A small multi-label image tagger, trained from scratch: 3.87M parameters, 64-pixel images.
Rows from block 14 of a small multi-label image tagger, named by matrix and row number. Each number is 128 + 24 x the weight over its row's rms, rounded and kept within 0 to 255. All counts start at 0. Numbers have three digits each.
Before each channel's rows are labels from the 100 images, of 14848, where the channel reaches its highest value: "top examples" is what is common among them; "colour at peak" is the nearest of a few named colours to the mean colour under the peak. Only what is clearly more common there than usual is listed. The data: simulated grey scan slices of phantoms with and without marks.
# c30: last pointwise conv (model.blocks.14.c3.0.weight, 384x384x1x1), inputs 288-383

top examples: bright spot; head
colour at peak: grey
c30.348:152101152114137172142120146164155108088132081117120136141115102115107120129123120178146143157164145128109120133119173143116114109087135132147156082131124125132126151082112121103168117131090181089145102108104110112135104135108112134103148119177117140142124109146149113120123128094149160073

top examples: crack in bone; side: right half; limb
colour at peak: grey
c30.5:171127162074111142137145120115118135122156134157135176124148144136101151127127152116116142180135164119109100119124139153139197167114147111116116116136099113139135148110159156099090101112127130126121163155094120167137136123088112139134130127101074118134073163165129095130092106131169161120

top examples: bright spot
colour at peak: grey
c30.257:118099112175109132154139101150078146126114135114070107109111158156202134181124119150153133169142115147128116117130134121127130184140147096119156122113130093142115138091203156118139137141144125115150120105126123157085126103129112102112113114147105130123134124081121093172097095100107156114

top examples: crack in bone; side: left half; limb
colour at peak: grey
c30.337:162178104135121143093125095103111102111146132124132145150152097148145126118114109073133096109110134166121126122146096141122090107138122123159128125115137126129141130128131141081097150098155141106116132144107131123129067130099126127138110120124133107114124133146122110138154107147158153133

top examples: ring; chest
colour at peak: grey
c30.368:137123091153111138173115126097148131155117139139118082176111163173105139131129073114166104146142136116145136114133155125166134122146106164103123124100124113100137148166123150131096114203114091148112125112119094109058106131137141114130112112146126125149149096102122106166169158109120168117

top examples: bright spot
colour at peak: grey
c30.259:153092109121115122139127135136114127111162118133088109104173198079118121129118102169137105149137152109122142123115167125120130110164150143118136129083142160129107109111138101105175113108177112163149153117158089146115118138119129137089111093139111144152151123122153142115144132090110134100

top examples: crack in bone; chest
colour at peak: grey
c30.220:151108093103141120124167144153136096151068101159135116067134120137141123145088117122107126114112136136109139102090209129099167114140123163136117148126114098116141118124114134137117096125165106125133174113107115092119117142155125147118144129114124144154134184128130101133134140134103146118

top examples: ring; side: right half
colour at peak: grey
c30.28:140131202114129144128144143125099118170141211119090110165114120128170117123121132119134170124116104144103129128161109069105072149086122116134151223139116161139100159164113133104121147155164101125122177121135159072104143149120092122139098102112158179087119131129129111139162125151102137128

top examples: dark spot; several spots
colour at peak: grey
c30.37:080107165115133112158164128120138113132126105123091154126141130128102115167117127200122113122103189113172102124161060119067145109149132079139102134131128192156114133176099116156143108120169149159126118134137096123081111131098123133125126123151162141120120132111119123157111126159102088133

top examples: several spots; side: left half
colour at peak: grey
c30.130:091118108145140157167100141161173142149147166161167124122146155137153162126124155116127112113114095182133123124118097125147109141126158134115197128127160186146156123151080124095178101137124112127123171134134148158141153127131125134147177107132117085164117163125095155126171122181126063161

top examples: bright spot
colour at peak: grey
c30.254:161118114132131115125114100129126184129160117122134105140136129165139149108142147158106139121125156093163142099107149121161136098115096122117141161096103130117119092143090150138130113120072084120122147139100143140118140137108104127166143122147120145088155093176152148134128099087145098115

top examples: crack in bone; side: left half; chest
colour at peak: grey
c30.196:126117141103096122154166128111112118103143142123128140128144130148111120103131132107134116148107136174119101075119135136126146167167134133107128115127143134129159140148114121143165119153131140129146095090127098131107106115115131164125123110079128142118128157155110155135145110128149116092

top examples: ring; side: right half
colour at peak: grey
c30.205:126130162113079101142101131113128152114144146110134121127161141159156066118128143106126097149133137144151142075107144136123132156132095150108188116169113097151153145114137079110104162096124109135104101159148148128120155111124166156144108143154156120145155141169204123132105132152166150117

top examples: dark spot
colour at peak: grey
c30.302:142107130135111093162075119125158131140149134131114159131144167167132093095083155117157112150109104096125162116115112094121096146156112089142112136131181156132097172098150135108140120163152111090126099134117149141112149116162099130150149124090137144157155081108127134083156113148135115131

top examples: crack in bone; side: left half; chest
colour at peak: grey
c30.101:125177097134146091142142117124141123109155131107131136134129163136152158115123106107154159129135123147183124114124158220118110161143118135130132128172138121116159126154144146133121108157115144123157144144076120179147173106116134195125126107111147179142122126115167124128131129130134126107

top examples: dark spot
colour at peak: grey
c30.194:129138172114117127092150119145144136107121132130137107106134117144123101108121146132098118149074164111115117132132164108119130148126108153098092150120153098143111131107085144155114150155137132155042126092134088120118120161114168141109121106130160144115120173111144165134117106134143155118

top examples: dark spot
colour at peak: grey
c30.224:164080119115128123136148150107148150133148110148130171113138136191118085090095183111109155157134140107147155095122171108108099150123104121153089175151122111124122120118168154112164114142111167114126147114120132120137157139136141189163131134167152139117150132117140125117131150122098139123

top examples: crack in bone; chest
colour at peak: grey
c30.203:149133134136131138153099110123135117124101106143141158147112126143110142137095108116132092120155131181128134118151113126143145106099110110115124140202135160103098146132121104138138142138152127081143118125142149112118121182131135162117094134119119130129136142106104108123144172118128103144

top examples: dark spot
colour at peak: grey
c30.218:092132149127105119109102134144144140114086149104117160081125134102084110100136129109130094133115118132157106121105133123134141120143135073122142106091096111102108142129159130124129113125127113098131107147148081088143108136098124121124143153121153097154121145108129126121157130111131124090

top examples: dark spot
colour at peak: grey
c30.186:120154163169094167164118143111155153151122146172153111127129080142109156126146127084170135087071090130143143136105126150114162140164125139148110130140150129095144148103132094109137130084166173134161117112119116127119136135114144153138200132158138146122109166110128123138138150141114141121

top examples: several spots
colour at peak: grey
c30.353:140099147139111106115114131171140093137155151107146091149097126146181102179175139180121123132180118108140094134093153125124120097127153125127109106126111174135126139147166127133139118080171102080095165139128152125155098177089103102112140165096127127120133108116144136110137110092132075139

top examples: crack in bone; chest
colour at peak: grey
c30.288:104104112110089141174125137098141107139132131111143118136120108111100109118136109143140111053115120105128123144115094147145166146135125156118147136164132131128180150148110114157131160129111157141133151088142161138130120101130120117167122152130104141144127126170145138131148103095141131122

top examples: bright spot
colour at peak: grey
c30.119:151115133101161102105079118097095095130146145115126155142115097109168091092171154224126167115182149112127149117118164132115129138113115101140125084176121154125131098135139117167134129176107108090135144165082116158116101110104117106101124155129169104104164101128134089144114154115146128106

top examples: dark spot
colour at peak: grey
c30.145:151151125112105166137151125146155126121169137127111082132117122161137155090125123106154117121138142112149178130079091094121156105174141167132064126081129091116125118156147163141160152093123130122154144099139073166130160111136106133131135093107153136180162140201135147132141143114115135136

top examples: crack in bone; side: left half; limb
colour at peak: grey
c30.92:174151156102117131142117136143136130096112115093165102128146146123155078138130145139141163180123097124129188128121161112108117121135112098111186121128139135148075107121104123135109107111159128118113107104099055087110147112145103131114122126105150098139102126157111116101119116103098163145

top examples: several spots
colour at peak: grey
c30.56:149144128102174115132148135118143129142095124119102153124087131129075097164137139132109178126102128152113121124108117135080115141111133091094145143104147120092114109183157083139105158134152119136172100126117123117148142129143164131108135150132154126085173102119089152127122133094168125117

top examples: ring
colour at peak: grey
c30.322:169134141073105173115077085148110165172113103099129112129090122143119172098146137135133113101120128074144094116114103119113145150100138177138126116112123123125127146117138147146123166096117115135105122170126108172145140132170147129182106092121118118183150143091112103128156126170119147133

top examples: bright spot
colour at peak: grey
c30.269:130146113130159128111100165149113115160128125131108106107144173156130113102121124116140139137162147107119130107138146151147139089163134083080105147130122169134100147154150113107143106189116096183112119127135123098114105139133127116160128088118140122136131107162102107084134166105087117103

top examples: dark spot
colour at peak: grey
c30.339:109141144152120129120084185137116138113115097120073152105122145098105134172142139115121086108140150141139158178124127107092104094134174134137155100135092151085146146112123126141090126141180117109171089086131149138101112136119133161131170111123158136125114163157164119116147148126118111113

top examples: bright spot
colour at peak: grey
c30.165:146161135184153173172134067073144120119135159135179109134170178155108122109120112110103146109160140111156135119115117152140148109163107129124110101104126093123130095088149110151121088117088115119146111178136104088130149144144121087142149103106116116111155096166143124163102134103098167133

top examples: ring; chest
colour at peak: grey
c30.284:134105170149148122174111152092167151101147142113124102127117129123171113138144126139117105131125148123112136107156160135106099122154137132131122160137166113097102198147085128067135152111119139131130128144107183114119173125118145111159093147142090125124137116161169108154146142111123100151

top examples: several spots; side: left half
colour at peak: grey
c30.88:133119124120106162091138123142140160134107139140130159151123083160118115063142153174155139149165133098097127151142079127144104158133139170157145134077178126150170117115096148139145119136129117188162131109177107104166111143127150116157132121128093108127095140129143133128143102140153158136

top examples: bright spot
colour at peak: grey
c30.169:141151142149142121105140130124165116146134114117092122129152198082188154102127135114154130121144126100120088127119145133145129081142132133152202133113165129171114143137099139148137122070109158118127157171143160136147140145105110108121135081127136139110158152158132117153152121162160102137

top examples: ring; chest
colour at peak: grey
c30.292:131117115133160141171101142127163130117145196136160108143140145131114122160113141087107152116127136181135148099138130110108099102141119156145152129135149086107126131107152091116153152111089155122126101174111123135136180127145159131109121123117163131164115101121113113113118152144121141153

top examples: crack in bone; chest
colour at peak: grey
c30.85:154132126112103123132097112143134133145084134147150115105145121129179136123105106140081143151129123138153120127131112070086139118121120161142144159126092113142123121082120082181129135129157141156126143122146159122120087121151129105109102158143124159152155108139141156112111120159141150144

top examples: crack in bone; chest
colour at peak: grey
c30.332:146107112151126121091093155085129131119095126117130157097147160136146110155177154136130101115106119137091185146123080117136125144140101129142105134156132082113108125129088116110128130105134138138162117109145101120081148110108132140129113140118120105155100123105154139153178120154140118132

top examples: bright spot; several spots
colour at peak: grey
c30.267:147177105164133117153145151105063128110130144141107114108099116123152113130111091137089116108151108113108141141116128077143156100152141109086113135115121099141153103096116127136160124144092134098119138111123170144119137156119134141137105141128138136127119111140086127081150113094188147104

top examples: several spots; side: right half
colour at peak: grey
c30.210:123127109112124096140114116117109136144148105119075141143144133097136152147152099165084147128118140142122104149127141131110123122109111093123089146139112135093093122178128113166129129096119134127106163138139145175141182136098115124144105137149091118128163131147105113142146144093119126110

top examples: ring
colour at peak: grey
c30.135:167135118130116095123119153137107146097114123156124142097117150129144075131157124120148080093100133123142143112128153117113158123174142102126140109149123140119123129155126149130118142121125130144147148144130107120130166093109124099107122128122129124133090141136126108114103116088142148160

top examples: dark spot
colour at peak: grey
c30.60:156139116151158122130159161091139107141119142186153092108077115112096112119147140129119135133128137146116107124110151113117141155113136139127088122122140128131168171149119125153183106118088138132113112094114131118129141130155162114104118138136135096114128134157148114111148137112178136122

top examples: bright spot; side: right half
colour at peak: grey
c30.21:140110136139140120117131126090148107184145144128087147103084179119114100151125137137147136170148148180099136107093165116091128117108095132148096132135146068183083158152157096093165115111129097131153154108130122163123159110158138088091109125142128149110148108099138105148108088163157162140

top examples: dark spot; side: left half
colour at peak: grey
c30.323:143179102141163138126152150138107139090081108098122153136121149118123153133134125085129098163107154122132131108159124144115148105124126143072119123108148130125151111135135151133113127104131127147121127112177082104140104126087154159137141176167126099124085149104129121153128112117118157166

top examples: several spots
colour at peak: grey
c30.14:151113135140121160122124150128115100096116124114134102112131155136152154102110100160132114120104123124113142119107170137135064132132143114118105144146111127134131082044141169174107113124089151121135148129131141133124116113152120159133104107155152167165153130159145084125149118080090153097

top examples: ring; chest
colour at peak: grey
c30.47:171125119128166127212092118165177103080206084138159120142125131142168157174135147183157119090179133156192164153086108111147166108133147120098086153099089136108157174131114126066115110131133117107102077150141120167126088114178163127101153112143100131161176163114187148172093117114127160149

top examples: dark spot; side: left half
colour at peak: grey
c30.342:087111118130097133135097109112128137109104087125111172150161106147179127135141129174137107160125166123123128107146091106139161140123131121118122112125102099171122097138146145188133147106127136129149149121106083142109109120140167112088098158112170105146145176110125173151138106138151116136

top examples: ring; bright spot
colour at peak: grey
c30.102:146141141124146132136121090098116137125149112090156146131158101131138121192135150179092154155115135124102118128112168112107132128117085140139142131114107088144120129073189142116137082102139164142162134130120123153137104147162115128095122096127133149112130085145142076133143162127153148120

top examples: several spots
colour at peak: grey
c30.313:145146131148128107120122137120114106113111117188128111145124106147120140127119142103130131100085123115081132105121157137117140139170132143104138134107116145141125100154095104132154127160123104122164101094119112108148114118130108152171113151158112158079089126080133140100152101129160112081

top examples: several spots; side: left half
colour at peak: grey
c30.175:112148147197163142098190145111145126121112109119095146148132156147097109153121122117160072121096125129124123144174100148124116130157146101141101150081145185087160130123082142112175161165111104173059160094165107105142088169122171145156116117117160110119120109084087142120090137133154099120

top examples: bright spot
colour at peak: grey
c30.17:154215158097137148137110136094117111109150122116159114158122123120160105134117142137135166130078088164112133164107112094123130115152157143111179141147117126127092146120146109131108108119125125079134106138159113133110124136076112140167127116098126101095187104098101146097121115142113091136

top examples: several spots
colour at peak: grey
c30.258:143099146169116118146106110127082130158123128138160117105153117081152137125140104145142117142147152158128160116141151129117227190094094102104138124172132132123153121135144101183135149129133151184111140115190122139070112119111140093159113141129104111145106143076106082156130132169129159145

top examples: dark spot
colour at peak: grey
c30.321:166169128124143135169122121116132134115117157116124143112145116112133101146137124137097124129110158135115107120130096134126138159087145101119170161138129131123130107118076129119142152112154108146132142102145091078092147104114127117121098142144159142110112151167120121119105124159089109093

top examples: crack in bone; chest
colour at peak: grey
c30.311:139135142115164140111088172161159096136125151167165111104113086125120132143138130108115126177110126116129103118127122120124129136116119107122160157155107141127146106117142131113132147135188100092158118128091109162125131114140124138129129151150090143103113156134130133135131124115115168124

top examples: several spots
colour at peak: grey
c30.144:105124130109135137113089188172143120115122087153159145103153155128134136132131118090163112098160157170108120117130126102152138067118187126104098147094167106141155077155117126159136150124137120153137136133127087135164135144144135130155162124156121169085105090115118153101104111111144143110

top examples: bright spot
colour at peak: grey
c30.252:113127075147106128134097081093127145159156132115102174152138133126133085175128144143122104171127165122145145146122170128133106149136109174119104122150140122138112141143175124150140118134091136136122165105123132096117103127088104107116109130104155129107130142141133145122110094087158100088

top examples: limb; ring; crack in bone
colour at peak: grey
c30.42:163105137150106155171154094172111123114134147139144149169142139123131114155143116144100138102113106126150136115116161146152132129149128144137110118088139134149119137156113143117127119115127126152093153124128107126173127125130117071114122106133095115155149141143174152139142137186124134151

top examples: crack in bone; side: left half; limb
colour at peak: grey
c30.206:080166149095160097114096157125132092154094145094131168130135088156124136129136138147092094141125190094101138123136096113155172130166130098090123124159153117151164150112133145114090132170198139138143144189153147144146148118118115134122112118114101118107145158182156120139127113115122090126

top examples: dark spot
colour at peak: grey
c30.364:132123159129115091082125093111121106157145127146126134101123116128127159139136112099091108114169087120173078166164156136141123121113138108180113129117112128127152160126177094141127100169098131103128137139117107154137081116141134135121113114128122129126144121112116098126108104129158143095

top examples: dark spot; side: left half
colour at peak: grey
c30.41:127131112170086137119104176108096130128151098129158137142132141087124110072126134137123112069123173102143150113174140165118147119090077128159111130133132144148109152139141142107101143139151090144154122118114114145126104136097144099120141151129103088129147137182126121132119128112118146129

top examples: dark spot
colour at peak: grey
c30.354:133091120123118153130129124099111132129146117133137199110146115137113148123122146052151079127136151100117139118149114105125125127132124133110086139147100140133136106145135127116148091123139091156136142122147113101112105167152090112109102120080099165127105153104126121106126136169115120112

top examples: several spots; side: left half
colour at peak: grey
c30.382:124100124159093120151104133111088138137150116129155128132149138106111110158112116105134135126162128169125153131169132121142127128129118120155141146140139110131142155173126107113168127141121116166131165115163123146165104134131122132128132107150122129133129109158155175137123109142134144140

top examples: bright spot
colour at peak: grey
c30.163:175104095148106116067127125122113137089174110108116160132142164124147122178144111124152149144110133133105117109117135124103150138119107139119176104140121099173103122066153096089104127112127159129155132122133148132115139132173100147121124142147143168111165135130129149115117113128093093110

top examples: crack in bone; chest
colour at peak: grey
c30.356:141096157133139084143084146121146127095111095133099111110144121157155086169121119112134134125134160115089098130130132148107118119151143129137127117133129124136183114113104153120123144162136104124139095141162109188127131113117074147170109102121143148104124107162102152133096128105106135144

top examples: bright spot
colour at peak: grey
c30.334:111126148094126111146126155127125127176141145085167101130146102135120132081129175131133125107106094133087186139169141123129153143109114119150108157135148123131125134129089156141120137135091136132108091098097111092131100121147115120091123161149191116144119135145123117099129121192129113132

top examples: dark spot
colour at peak: grey
c30.132:120101107109128084124126146145104105148104099156129128143104135131120109154133124144109112150153131122097117146131139102149112151161102185127137150109130191110122127085139126135158122130117147117150155108157105137106153109175081146152103155154128151139126112127097091155115141115124150132

top examples: bright spot; several spots
colour at peak: grey
c30.104:113163165129108104157124094143111111090122125149125139116102133141123176127145150129134136106161123112112164159166094102126099161105117103171092124159129161096112117140092160098149217151103163093138177099106110131096106097098168106136121118183131140117106135109085135149126104078154155149

top examples: crack in bone; chest
colour at peak: grey
c30.341:098116130119117132132121155115148125141139152162140114133121129153149129094070121127140164164143102176146138167151126102136181112127125121096106125135153107187121139138086170136143132100119140131136109100111115138128132174102127144140154138152128116137153170123123112141153124155181123114

top examples: streaks
colour at peak: black
c30.91:154101129100156136095138173123121125127119116155117112135135135153146121157121120162123155181145191119137111122124157145128110171110133144143072083119153144148129141127127117101121176154111150136145149143095118130187103128115127120106119139133127163166138137126133140153140112137097111104

top examples: several spots
colour at peak: grey
c30.184:156116111146142161150110155167097110107144140116146119114123135114147138177172163145122104123119173157083110178177117127165124144128177123143139135093140191123095124143141111108167169186110159171137140136155176114163093150118168142172124140141109105161132147122099124104179131140129076135

top examples: dark spot; limb
colour at peak: grey
c30.179:114101106127155150148124116150122124143149111160147098119141160109111104177124094126126149151139094084122138139129113151114123107172144163134091126130127143116093103143164150144149134147117106204102107154161100127129130134137163108130170070101190073123153092205126170132075144161132101125

top examples: several spots
colour at peak: grey
c30.36:176155103125135091138157114120079161168098071165089131116133083119156108178102134142092129130085117157108124118136148099080141116128130121145102107152107150116148121154135088139124151124161124109164184148100104147143149123105170137134129129113142156109122105120097148104086147134176120141

top examples: crack in bone; chest
colour at peak: grey
c30.242:103132164143123152128128118141127135093118155166152097144139166110143115158168108126130142171106131129149123100137154108120120137118123103124094125166124131110123165103096135116134128142117119130112079117151138113108170100133124136084178136092138106158107140113165107138158123108111106151

top examples: crack in bone; chest
colour at peak: grey
c30.167:185140141114173141121165145097122109178144118123121179133140166120145150109148107109112134151158119107107119141155157172103110116186086136154093164149099124116118130156141128090125105152135108127131105148106080139118096166156116137107128113104144167147115135140123151106111125167107145093

top examples: bright spot
colour at peak: grey
c30.370:199171148126133110136142094113121131130123115084125142119125148147159125139150141137129176162108120163113131118090201135087145150126130100120159096110083132115122138097160115111141121172097125108173147106135120109174116142145130108136148116116113110131151142112117147115155139100100166120

top examples: several spots
colour at peak: grey
c30.381:125141087096089130118110125169111152146133171164140111135127129121150132146160117148117129127138110083108133163120095153156145127122157108128108154160105126170126104099117138140144126107122140112120134120116162097130144149094162138119125102124120122142127134133138160101175161111154150135

top examples: ring; chest
colour at peak: grey
c30.52:157085109080145124111081137160166181173072171108177126095171152128151182096144127160099157095115189119186131137118101121156112136123130127157132099125116118136129151100152136130133191115090148144127117194139113076095210158140158135146151139135100142157144169149124142190136123104123122134

top examples: limb; crack in bone; ring
colour at peak: grey
c30.96:132137146112157096143111123142165095134199149161149103126123123131129135085089132139125135118156108119085150139129172111118110137159137190146106158111109101153155131147130151115197132125139129139147144101148144120137126118146128099107097102156136121113128121131123154119105140136137111107

top examples: several spots
colour at peak: grey
c30.180:129096178156146153122159108154181142165114130148125109137114139138106145164170138169131116121119141113106142076126136139074115141176132149108132118154123126103153173114145108151145124124141181172130134153121129157103112102114123075155144102096136096124097117159150137139169105117132090103

top examples: several spots
colour at peak: grey
c30.191:172137125197122097183115121111113152108142113103088142096127160136125095154097090162137124124115111155108144104130111144088134145102109136132097132156193097122112126070127115141101122121175153095161112126131113144118132081113158067111144145124141129114143120097155101120156089092195155120